{
  "model": "image diffusion model",
  "fused_qkv": false,
  "moe_every": 1,
  "layers": 16
}
Rows from expert 0 of block 7, named by matrix and row number. Rows with one number belong to one neuron. Each number is 128 + 32 x the weight over the matrix's rms, rounded and kept within 0 to 255. All counts start at 0.
# up: expert up (model.blocks.7.mlp.up, 8x64x128), inputs 64-127
# down: expert down (model.blocks.7.mlp.down, 8x128x64, transposed), outputs 64-127
up.23 [113  84  97 121  78 133 127 129  74 123  94  97 105 141 115 128 186 172 133 211 126 150  89 163 120 141  89 121  82 164  84 101 124  62 112 192 159 103 157  94 126 107 121 117 113 114 152 108 115 119  96 111 129 103 112  78 114 112 116  77 115  92 126 210]
up.24 [133 118 107 138 109 159 114 117 126 120 113 136 165 119 165 133 170 120 101 158 113 108 134  61 145 153 103  71  89 145 163  97 123 163 105 138 158 110 114 146 100  88 104 139 117 131 125 132 141 161 164 148  97 157 118 150 173 149 171 135 171 143 161 113]
up.25 [180 130 113 121 126 156 178 135 151  67 143 105 113 129 156 143 152 121  97 124  92 154 160  66 148 125  94  88 178  89 163 181 137 151 161 151 176  74 120 123 104 110 155 173 117  90 107 135 156 109 139 206  78 152 131 120 161 137  91  97 125 106 168 124]
up.26 [120 112 137  90 142  67 114 151  45 123 102  88 230 102 203  87  75 183 100 109 132 106 151 156  75 113 108 108 115 132 124 135 103 115 168 165 163 176 132  76 129 104 177 159 108 106 139  81 125  95 150 133 166 139 159 172 137 133 175 128 165 125 129 157]
up.27 [108 158 128  95 126 117 168  84 104 139  56 108 159 104 140 204 104 167 155  94 109 142 161  68  82 103 146  94 116 111 109  88 122 120 140 108 142 173 154 108 129 110 103 100 133 114 158  77 181 111 120 135 144 106 119 130 108 115 147 144  84 166  82 135]
up.28 [ 89  62 151 107 108 142 104 160 131 158 172 136 159 148 118 116 131 191 156 163 177 106 130 113  86  85  73 145  98 105 137 189 133  49 117 114 127 154  90 144 131 168  86 158  98 123 151 111  90  64 128 151 177 125 149 141 105 119  65 141 124  70  94 190]
up.29 [146 121 165 129 111 101 139 128 133 128 127 151 111  93 173 181  81 162 141 111 114 129 129 133  87  92 139 185 160 147 151 162 178 107 160  79  66 142 148 226 175  83 113 169  97 105 101 132 130  58 115  51 108 121 117 164  90 133  81 139  98 146  72 110]
up.30 [144 100 128 174 126 127 123 156 120 176 121 108 133 159 112 103 111 131  45  96  99 153 141 179 174 130 109 146 138 102 130 148 152 127 125  96 114 112  81 114 130 134 178 100 161 140 182 141 106 159 130  96 122 152 107 155 109  97 130 140 132 140 161 114]
up.31 [152 145 113  93 190 118 119 111 134 131 115  84 145 137 115 153 139 110 130 178 111 134 196 188 110 176 124 149  93 183 142 144 158 119 136 102 116 148 110 135 210  93 119  97 132 138 156 133 136 116  90 129 128 146 160  46 136  43 101 130 105 141 103 161]
up.32 [128 126  96 132  78 107 127 171  79 107 140 146 159 103 139 175  97 147 110  91 152 106  67 108 128 105 148 168 144 147 160 110  95 108 129 139 120 191 109 126  87 148 105 120 123  92  99 135 140 118 161  83 166  90  83 144  99 203 166 164  92 124 156 146]
up.33 [120 114  57 101 133 113 129 146 115  80 167 149 139 129 142  58 176 193 163 128 164 130 109 126  48 121 111  99 127 127  87 157 153 120 117 106 152 119 128 101 111 130 101 128 136 131 111 100  97 142 123 105 149  21 110 168 176 159 172 128  92 160 128  88]
up.34 [165 169 108  92 119  67 187 129  91 134  84 140 124 140 104 156 108 166 102  70 129 139 133 136 166 101 140  93 207 188 109  99 101  71 125 131 132 108 112 111 129 154 150 148  94 107 179 136 152 130 119 147 169 121 161 118  92 148 150 147 146 160 105  91]
up.35 [155  99 156 168 159 150 124 110 150 150 130 138 129 112 103 143 147 113  81 174  80 127  94 151 135 147 175 140 110 170 169  86 149 113 154 100 114 139 114 100 158 164 183 106 133 152 109 105 117 127 149 140 135 144 142 119 160 116 112 167  98 113 132  97]
up.36 [147 132 118 135  81 147 104 116 107 137  96 165 156 172 101 157 160 165 181  99 138 117 127  95 114  60  86 141  80 168 105 119 126 102 132  94 153 109 153 160  94 146 165 167 137 130  99 120 169 104 130 161 158 138 144 197 153  98  81 158 104 126 125  77]
up.37 [140 103  90 104 103  92  64 111  91  58 199  95 193 130 159  57 148 177 114  92 181 142 176 171 105 121  82 126 140  70 108 119 126  65 101 115 124 104  95  86 140  79 118 167 169  94 131 164 124  99  44  83 125 140 134 119 130 125  68  91  64 100  79 122]
up.38 [153 105 104  87 151 119 111 138 100 147 141 124 135 115 151 118 136 139 119  89 109 120  76 160 108 135 116 151 135 172 146 134  94 130 172 191 115 140  82 120 141 123 120 123  92  78 140 156 136 162 124 148 134 120  98 135 140 162 176 185 166 151 120 119]
up.39 [118 151 137 129 106 147  77 137 159  88 121  75 135 125  94 164 166 157 168 135 160 116 158 141 101 131  59 116 164 114 180 151 107 124 165 100  98 116 138 112 118 130 151  99 133 100 156  75 108 118  54 137 116 108 137 106 125 119  99 147  77 159 139 173]
up.40 [141 138 117 152 174 128 159 134 117 143  75 112 224  88  65 131 131 130  59 107 149 132 177  83 112 148  83 123 100 133 147 127  87 143 138  97 108 109  82 135 137 101 169 135 125 114  83 156 141 129 154 140 122 124 123 139 162 160 151 159 117 111  89 113]
up.41 [141 162 124  95 125  80  70  78  87  99 175  87 141 132  94 107  71 206 153 106 189  81 151 123 117 121  62 152 109 101 101 141 114 124 174 108 220 180 140 168  19  81  82 187 116 108 185 153 155 120 126 185 164 117  88 148  73  85 199 112 101  68 116  87]
up.42 [112 159 124 112 184  91 106 115 157 154 136 111 122 102 136 174 152 146 152 202  42 195 161 187 182 120 117 142 163 140  70 112 147 163 159 154 173 140 143  74 146  56 124  86 115  70 127  89 137 118 113  57 124 189 175  61 112  82 101 101 100 164  32 188]
up.43 [126 152 108 109 130 141 119 135 133 161 160 129  57 119 143 134  70 144 121  70 156 160 133  84 174 148 160 138 168  81 173 137 136 134  97 134 151  91  86 149 128 141 122 184 124 131 130 143 114 160 127 163  87 166 118  70 138 108 148 170 158 176 165 103]
up.44 [140 110 172 129 114  96 129 149  93  97 166  78 151  99  96 113  96 185  66 101 212 152 137 155 102  91 108  92 143 188 101 101 181 143 101 136 123 124 121 104 100 115 132 115 142  95 163  88 133  89  86 120  99 140 111 156 108 125 136 109 126 171 187  79]
up.45 [141 104 128  54  78 131  77 107 161 101 124  96 171  55  97 108 140 176 160  95 148 138 175 150 115 106 119  83 139 130  93 109 101 106  81 137 193 117  82 110  73 126  74 172 138 104  82  61 136 143 107 103 150  89 135 156 132 216 149 198  80 104 142  93]
up.46 [119 170 123 197 183 144 186 176 117 105 153 150 129 168 117 163 125  98  59 120 101 129  84 171 197 131 129  97 137  99 161 151  60 168 128 132  87 109 121 158 153 116 180  58 130 156 168 127 121 164 142 110 131 168 143 147 160 138 140 128 160 148 137  81]
up.47 [111 120 133 126 103 115 116 150 152 164  72 117 208 172 129 126  71 167  98 111 142 116 113 135 130 130 150 141 129 168 114 119 108  76 138 127 123 165 147  94  95 163 131 140 150 107 168  92 162  81 100 133 118 132 125 142 160 154 104 188 140 160 150 105]
down.23 [ 84 176 154 127 141  40 111  66 102 138  89 127  91 184 125 106 190  85 133 139  98 167 133 128  88  65 142 143 124 158 162 127 175 119 156 181 116 144 156 160 102 139 147 139 140 109 100 122 122 116  79 123 117 165 141  96 150 131 161 173  84 109 127 202]
down.24 [149 130 173  63 122 135 126 165  66  98 149 173  71  79 187  84 131 152 131  39 146 110 134 105 133 148  97  86 173 173  63 146 150 156 196 129 111 154 103 191  81  96 110 126 132 121 121 129  92  99  79 133 128 123 112 114 168 132 130 153 158  91 118 124]
down.25 [198 139 114 106  71 140 140 199 125 144 113  86 134  92 151 155 150 143 123 123  92 113 116 107 162 122  90  38 127 162 107 147 156 169 127 156 110 116 188 132 100  35 139  48 145 168 129  97 180  73 115 120 110 150  62 191 106 168 111 148 132 126 116 133]
down.26 [150 111  94  78 146 101 111 160  82 187 117 148 138 100 127 105 136  52  62  99 128 110 119 118  98 127 132 146 116 105 137 121 106 156 102 123 196 179  95 144 192 117 100 101 109 192 133  89 155 106  90 121 165 138 152  85 165 118 162 186  92 200 136 133]
down.27 [ 85 127 115  54  97  75 143 201 100 150 109 126  88 164 110 143 141  81 111 121 116 148 135 106 113 118 159 168 123 157 195 129 140 137 125 149 110  88 135  77 185 149 146 126 150 186 128 172 147 125 138 143 122  96 123  63 125 119 132 135 159 113 144  98]
down.28 [ 84 149 117 125 121 151 106 172 169 150 117 151 129 162 133 134 147  44  80 145 103 121 154 165 146 149 179 125 130 178 199 166  81 158 118 119 139 190 138 123 100 113  94 151  58 181 132 153 140  50 117 160 163  98 156  63 103 121 115 141  73 152 102 176]
down.29 [150 129  79 138 158 141  86  96 168 127 133 120 135 139 100 192  93  63  99 135 136 146 124 167 118 147 132 133 141 163 160 102 126 112 110 129 192  88 149  90 154 112 136 198 140 124 116 147 109 148  95 177 168 122 144  89 112 139 188  76 138 185 122 118]
down.30 [142 128 113 200 155 105 166 107 135 132 140 129 133 123 184 113 164 140 112 129 147 119 117 142  85 186  96 124 123  87 115  88 111 136 142 104 158 126 121 192 161 151 112 155  73 132  66 115 101 158 138 125 105 158 103 185  86 100 122 210  95 165 158 124]
down.31 [129  76 127  95 127 123  63 117 153 164 137 155 162 171 133  71 150 142 187 186  92 171 154 196  81 152 114 160 134 149 187  81 169  99 111 121 105 129 124  96 168  98 189 142 156 140 134 178 142  98 140  98 104 103  93 187 149  78 148 167 127 133 125  77]
down.32 [165 157 228 114 179 150 168 116  96  98 133 143 111 134 109 163 117  74  79 160 140 100 105 160 143  71 129 126 149  96 119 150 100 157 158 126 118 164 150 111 115 152 124 157 127 182 168 118 126 151  35 190 136 136 147 135 116 153  94 148 152 164 117 172]
down.33 [118 147 171 105 140  36 107  98  92  80  81 138 119 139 154  53 121  50 120  89 111 209 152  73 129  99  99 200 122  92 139 108 101 135 185  77 114 130 109  48 170 112  96 146 134  74 109 102  87 137  70 113 186 114 135 101 182 122  97  98 111  93 126 145]
down.34 [144  57 103  99 123 139 150 140 143 163 128  95 196 127 125 161 125  63 101  97 151 152 155 130 118  68 142 182 134 118 103 102 167 130 138 129 113  53 157 126 161 177 139  94 121 108 109 131  98 119 133 165  78 156 146 107 129 124 125  96 140 134  75 134]
down.35 [ 76 168 164 142 162 199 167  96 108  80 129 103 143 100 110 136 119 156 149 155 171 110 144 147 161 169 123  66 147  96 141 122 142  93 134 143 151 105 135 128 133 126  68 132 156 137 176 122 124 128  18 115 140 112 101 101 164 105 126 104  91  54 130 197]
down.36 [131  72  36 164 146 123 134 129 121 130 119 136 114 206 101 101 115  69 137 112 165 129 157 112 131 127 160 159 117 194 107 171 188 113 156 126  95 116 170  99 127  75  72 117 149 105 156 120 137 104 163  32 111  93 153  51 107 123 141 159  98 130 119 129]
down.37 [179 182 101 125 104 130  85 179 129 123 167 113 122 138  90  82 145  67 128 152  95 131 107  79 123 124  93 143 152 157 135 102 149  62 163 116  93 190 136  77 167 143 161 174 138 149  86 115 160 132 173 110 183 145 140 187 133 112  87 105  34 147 114 149]
down.38 [196  77 169  51 156 117 116 116 108 165 136 138 122 128 121 141 103 121  84  89 104 137 110 121 129 134 168 196 167 150 163 106 126  78 158 100 161 157 134 122 134  94 164 114 135 134 121 130 121 118  78 177 160 120  67 116 123 145 150 104  88 123 137 156]
down.39 [118 115 173 147 145 133 180 136 164 132 102  89  92 121  97 189 137 106 146 132 112 162 141 134 159 126 155 108 127 162 122  79 171 154 122 138 140 174 109 129  81 101 146 106 151 169  97 134 139 110 163 119 121 177  92 127 137 119 126 168 111 210 151 140]
down.40 [138 122 106 141 110 144 159 165  63 162 141 138 123  86 122 135  76 121  77 126 132  95 151 168 153  75 143  79  83 199 176 137 131 125  95 111 143 115  99 111 151  64  58 149 146 181 119 167 127  92 104  66 138 184 142 130 172 190 136 150 110 126 139 145]
down.41 [117 102  81  18 137 154  84 189 102 210 151 132 136 150 109 141 187  10 123  95 161 168 107 121 121 150 111 137 128 242 172  83 187 109 160  63 176 168 109  95 140 115 161 131 112 112 123 129 199  89 141 122 159 147 114  93 126 155 126 150 127 185  94 106]
down.42 [124 123 127  68 194  46  40 126  81 113 102 136 115 147  92 165 121 156 133 155 134 175 166  24  83 154 111 169 199 103 208 118 138  76 113 153 178 206  80 108 149 156 147 174 135 139  79 113 133 134 160 202  65  94 138 171 143 128 135  69 104 170 174  55]
down.43 [165 133 140 118 143 165 121 149 156 142 150 148 139   7 142  89  84 119 124 115 123  79 105  99 132 144 102  86 135 158 103 130 104 113 127 130 142 114 176 114 121 137 128  90 120 125 122  96 151 136 164 145 127 144  94 122 141 141 151 140 160 160 111 106]
down.44 [101  99  79 121  55 132 141  74 161 127 182 143  84  99 106 142 144  41 148  92 157 138 145 121 125 131 164  80 164  80  95 130 162 133 158 109 143 120 162 143 143 182 158 170 137 135  89  90 155 187 135 126 135 134 165 140 128 118 120 114 133 174 113 153]
down.45 [147 102  94  74 150  74  71 177 155 178  73 104 125 104 110 120 117  75  78 117  92 178 171 143 112 154 144 139 125 172 129 133 209 126 117 128 107 127 158  34 206 110 123 164 134 222  82  84 165 134 111 131 158 133 132 152 128 152  82  77  89  80 141 146]
down.46 [144 122 160 151 142 142 107 105 137  84 175 155 115 139 182 144 141 204 130 129 129 125 116  46 165 113 119 113 131  84 139 104  74 170 111 128  90 149 172 181 120 131 127 160  78 106 158 122 132 185 133 140 179 159 181 139 169 137 143 130 104  73 143  94]
down.47 [ 94  82 122 205 113 148 164 102 119 130 114 115  84  80 130 114 140  58 118  97 160 136 101 106  86 141 114 133 104  73 103  88 142 151  93 123 137 105 169  67 141 159  82 109 124 182 129 148 155  89 129 126 144  53 136  97 169 113 148 102 127 109 145 189]